From a checkpoint of a small image-text matching model: fusion encoder width 128.
Rows from block 11 of the image encoder of a small image-text matching model, named by matrix and row number. Rows with one number belong to one neuron. Each number is 500 + 25 x the weight over its row's rms, rounded and kept within 0 to 999. All counts start at 0. Numbers have three digits each.
After each neuron's rows are labels from the 100 images, of 14848, where the neuron reaches its highest value: "strongest on" is what is common among them. Only what is clearly more common there than usual is listed. The data: procedural textures in two colours, tilted and lit.
# fc1: MLP up (encoder.blocks.11.mlp.fc1.weight, 384x192), inputs 0-38
# fc2: MLP down (encoder.blocks.11.mlp.fc2.weight, 192x384, transposed), outputs 0-38

fc1.330:455516541498497507547524498508507495525445508494494496496523471504536474492496513482496522493521505506514490490510488
fc2.330:490478494483502532480441486538530487487535516481491533517497506493494495517490504507526513517526498497477501538530475
strongest on: blue; orange; pattern colour: blue; ground colour: orange

fc1.166:462515471518478500499499534552481499538487487456517529543437516495469533526482484452503478494508511497507494483512490
fc2.166:496518502464508519506473459479531463472471499561491470479530530498507514471560492525501505516472488477538512499504482
strongest on: blue; yellow; pattern colour: yellow; ground colour: blue

fc1.104:529504551489502487540521504488518491460510495470507502465495511496517491520523452479524475466453491526495506536485514
fc2.104:483493452492500500550490528452463515487505539485486497501511522539515471477488540487557505491551518480499476515499478
strongest on: purple; orange; blue; yellow

fc1.276:453496448492528523507458473462475562472458457534532525523514504517497523464464500485476533471491507515509516515490478
fc2.276:506477538497481461523514487514509452514521504486478515475500507496494513548473512512504491547502491497519472475494545
strongest on: blue; orange; ground colour: blue; pattern colour: orange

fc1.193:508450450503467489526521468488467525479479476523518541476520491451489504526456516505528466530452551488554520471470479
fc2.193:504514529528505501494472554544492501508515521457465455547518516546493487504514475510541514505524472489493500475512524
strongest on: yellow; blue; orange; ground colour: yellow

fc1.328:501452491510503504505509491487487486551474482535504514527475464490526519481500487509470515524497549492515451500461533
fc2.328:469489481452550500483402519519510483473521527501511516522558459535525508486479498508507494529540537508500510461490500
strongest on: yellow; blue; orange; ground colour: yellow

fc1.366:527527472530465475549497534499485463532535543513507549477461489499484527548517523473497486550484555542491458499515455
fc2.366:488510523473529486445499472503508527497524506463521478511554523486521485502466504512487523516506500487527535478468511
strongest on: teal; yellow; orange; ground colour: teal

fc1.259:484504485550497499500477520529505518480448461455522482486493524505492484516485512509508487496511499497503506489463530
fc2.259:498484504467480511490512502527487535532529487501487467508483485442480503447477476498475495506511505509458458493470497
strongest on: yellow; blue; orange; pattern colour: yellow

fc1.194:512483486509500474471523489510510557487485525538493486530497478521417431530540468511512477521524501478510520455483504
fc2.194:512488481517502495483482521486518504514514510456475512479486498455530500455496517494458506494511468476490475480494483
strongest on: yellow; blue; orange; pattern colour: yellow

fc1.243:520490479484519471526532471503523468451529518546490517517483518481485551480465498492477554486506491539508510502531510
fc2.243:452510479507507473524497457480581462455472516506528501488501493493482518510482485483507506489519440523492530501478492
strongest on: yellow; blue; ground colour: yellow; pattern colour: yellow

fc1.340:473478548501476488516474481498491516523517533556550474460520529478513464486471488500520488502516464487516522522495467
fc2.340:503480475528511503543511523495523481499538485442537550505507506521525541473467485516504475481542496507513499483487501
strongest on: yellow; blue; orange; pattern colour: yellow

fc1.337:537497541536497523467529464482525505524504471495490443486465556478519496540511527496476467481491515526489492459501503
fc2.337:471524509524516538495486486488470516430497471467512515469527442537482475548484505502539511524496499462520516460503535
strongest on: yellow; blue; ground colour: yellow; pattern colour: yellow

fc1.13:496511477538520534491485522549499526501493502544470499540539483498491488490491430496544503513563457539483441486522478
fc2.13:504490484529514524484506504515514526451485491512508504517510528479484495533501487476527545489567459521494464474516443
strongest on: orange; blue; pattern colour: blue; ground colour: orange

fc1.48:478489490524514523484479538506502481509444524494534505529500515539492534530485465497507471497516482506469537482461486
fc2.48:507475533496472503512501463495500488501538466490437515529501499493482470465474531502505553502502515479516459456525537
strongest on: blue; orange; yellow; ground colour: blue

fc1.310:487509489505521501505525485532515536482525536534443470469527511500489495473467506482518546522534516516453460526462518
fc2.310:497494475498532515512545483528488468537486508555469494491539534478504497474489479476518531521491497516488449504453534
strongest on: orange

fc1.191:526479525487510524491521484473439492515485501543483515500486539470453478520520518511541465484512518506452504516495465
fc2.191:524516457460488494483526516492503487515495497491487499492471514497488512499543502503522498453446507483458481474493448
strongest on: purple; orange; pattern colour: orange; pattern colour: purple

fc1.274:491496476483487512478497476484474481520544529449525466512496468521502454502509523468497538480505517473508469484479528
fc2.274:495522454525504476506510494544511540481445472531478543486467505527488505513515487505533530484486484514538448493497436
strongest on: yellow; blue; pattern colour: yellow; ground colour: yellow

fc1.122:519490483527504497483503495496528481492467475495523501475492506503526460505507461504490500507490525498521547538497519
fc2.122:498552484513518512462526479514484522475491463482516486498504494508479502496500441479496478517488463520509521484512524
strongest on: orange; purple; blue; pattern colour: orange

fc1.345:495502524489512521543512509500494482507526474497479490493457533522492520495482534474552486505544476497525458473488487
fc2.345:500494493517515529542505509458520475569539498464501499492454511454498504499477473492494523503472518524494526489476525
strongest on: blue; orange; pattern colour: blue

fc1.170:498483491479469500500463539513498478526487521527490499532531479507509475491506498468502492477535479500513492477528491
fc2.170:484499496521498479501504512514480520532493500523549438507477531507523506524466498475483491505498516509463517526463492
strongest on: teal; orange

fc1.95:506515485500509478490462496558515490452497511502500546445538435506465465512512517529530504530464506459517523489546527
fc2.95:459553488533482501563523507529509481470488483509505507502516500474442458519491467513512511527487495523457544492535486
strongest on: blue; yellow; orange; ground colour: blue

fc1.312:505480524529482496483516502479528473486519460533504515486496559513527485499487538521526488498536534520457469506523529
fc2.312:517509449518536503550506491507504511516500534494495485533534461466490501504486494479456517519522488479512542506458485
strongest on: blue; orange; pattern colour: blue; ground colour: blue

fc1.129:504498496499495493517488526556525472501501537498515499505541493503490501468508458479499471457488499475504509505485498
fc2.129:522535504515469494478465485456500497494520492528538511478508515499434483541496503572546488516486482545474491539484509
strongest on: yellow; orange; ground colour: orange

fc1.142:519516437496559483502532491485522540475517487482513498492491522502478474470457477496526476543512510505487469469469468
fc2.142:474507514537500494497525518479472503466475499523533483481485516455504495521520530493495468447460463517519491501494524
strongest on: orange; blue; ground colour: orange; ground colour: blue

fc1.8:541487475485508451503525461480525485481499560537487491479491492507493502506477425536510503529476501525514544493493463
fc2.8:494524462484519510423496462493505484497523483519492495493508520530521517485467492490497490531475499507532530509527485
strongest on: orange; yellow; blue; pattern colour: orange

fc1.107:453506535516467522488538522531514512501532489517487502495542444540515460498489495531500514486456508485473505486548470
fc2.107:514506521473505512483501508473458543507530471519487505470488490560496431498518532502491533512520438518477513477520503
strongest on: blue; orange; pattern colour: blue; ground colour: blue

fc1.211:517477507503486499491510494474531494516520470461490495503487495543511515473496515480519509485543522519476463497505436
fc2.211:480492476522486565472554482496480556510498484536482571463500533478479527516468502478504526544493487489510483470506496
strongest on: teal; orange; pattern colour: orange

fc1.87:482491529503520544498478510491519470445506486470507472498515527491541477491503468511494496522495486492512505536485500
fc2.87:481462490479521466504504511511462503520491514554478545502507497497487502486518497513487483470517504500519513501488537
strongest on: orange; pattern colour: orange

fc1.58:516505514472553501480494478530432488478483517490469436483490522485575455498540511478490529486519465497496520462501492
fc2.58:514511487491522509496498470526474522473508485532461469489522510461536491495495481470474526494513460520529561477458532
strongest on: teal; orange

fc1.368:480517501522509480505507443450502480486517475476467511475485505501521505492500520486476495492505454502452483481471524
fc2.368:471514501557518489508503486474508473495510501517513498474500545452473515546497521538479509488453510500471475513472526
strongest on: blue; yellow; pattern colour: yellow; ground colour: blue

fc1.165:480474510469451523469514563511488473498475510515485518509522499449491528519476506483500514481472513508524492525533500
fc2.165:502509521483451520469484524499478465522487516482481527520508518532511507514485523504508503479481544532491474518485510
strongest on: orange; blue; ground colour: blue; pattern colour: orange

fc1.219:467516447446521489469514492556504537472488514466471507505447523529502529485519490507514502481517531516491506486504477
fc2.219:528473549477514487474481505493544521553484494519514479512504499475543467490509513497483486518496519522480522515443531
strongest on: blue; orange; ground colour: blue; pattern colour: blue

fc1.335:532478494515483531507535453498487494467516477500466504481507508470507480507545539509467519520496535487539481472522481
fc2.335:455506509492503451443463518530521480509497480507489484523497512452526514511491500502505502463466468524479493528491564
strongest on: yellow; blue; pattern colour: yellow; ground colour: blue

fc1.205:507487492439470474481527439467522486507561487487465523475500548496498539504476452478437476489515526524446482554493484
fc2.205:519539525469462496483497462479527503511562511521484525481514521460506511490446454513518454518496521520479464543513486
strongest on: orange; ground colour: orange

fc1.80:507507486514515480477475532464524526530537518503531496525489494493510445545442509489484468478502517511511477503496524
fc2.80:507499506527518470508514479541473539524466469529481505492516495463450491475540476479443559494509491502457548484529446
strongest on: teal; orange; ground colour: teal; pattern colour: teal

fc1.37:501516511479537533453465519484516479489500522490507512510499507553517526535512468530495484516493488463503517485476503
fc2.37:474527484491481509550485465512503469490509479506484502526480513485495460488472517511511488481484505506514487509521500
strongest on: blue; orange; yellow; pattern colour: blue

fc1.9:432502492472473488506481530521532538483497507488532485514481501489484520517458533486533516485473533444505471485502478
fc2.9:531463524530494522517553538485506504526507498520506539518486551505543535511514474537501489517494450536503509536476498
strongest on: purple; ground colour: purple

fc1.161:525483476528473532486497477516506505489502461456499508481511525537537521514474475501509539507518495520500501475507545
fc2.161:489492506504509490559491502476545481553481490556527493521520491494478486492502537490524498499484482492481460519503510
strongest on: blue; yellow; pattern colour: yellow; pattern colour: blue

fc1.51:481479560488474507527512553497525507484489515498458533502493525494513513497479489481517526515504518477484523480509566
fc2.51:518557449529495430501520448497482475493482509542541494489523527490486471496511470556521480512503463520514485517532472
strongest on: orange; ground colour: orange; pattern colour: orange

fc1.230:488490479474500483510507491500548503477463464525474511566508503501525557494547522500468540526520505512460488503505535
fc2.230:501464482545525465472474540528493461547518507507510496491463484453501480488493478569518479481451463525536530508463439
strongest on: orange; blue; pattern colour: orange

fc1.370:482510535513525513501506479476465504430540524520476444506456524470523500519497494503480496528474546510474522498474512
fc2.370:551468504515480483480483474500490497538455512542500498505530467490542467470534483536549487476530478526533512522467509
strongest on: teal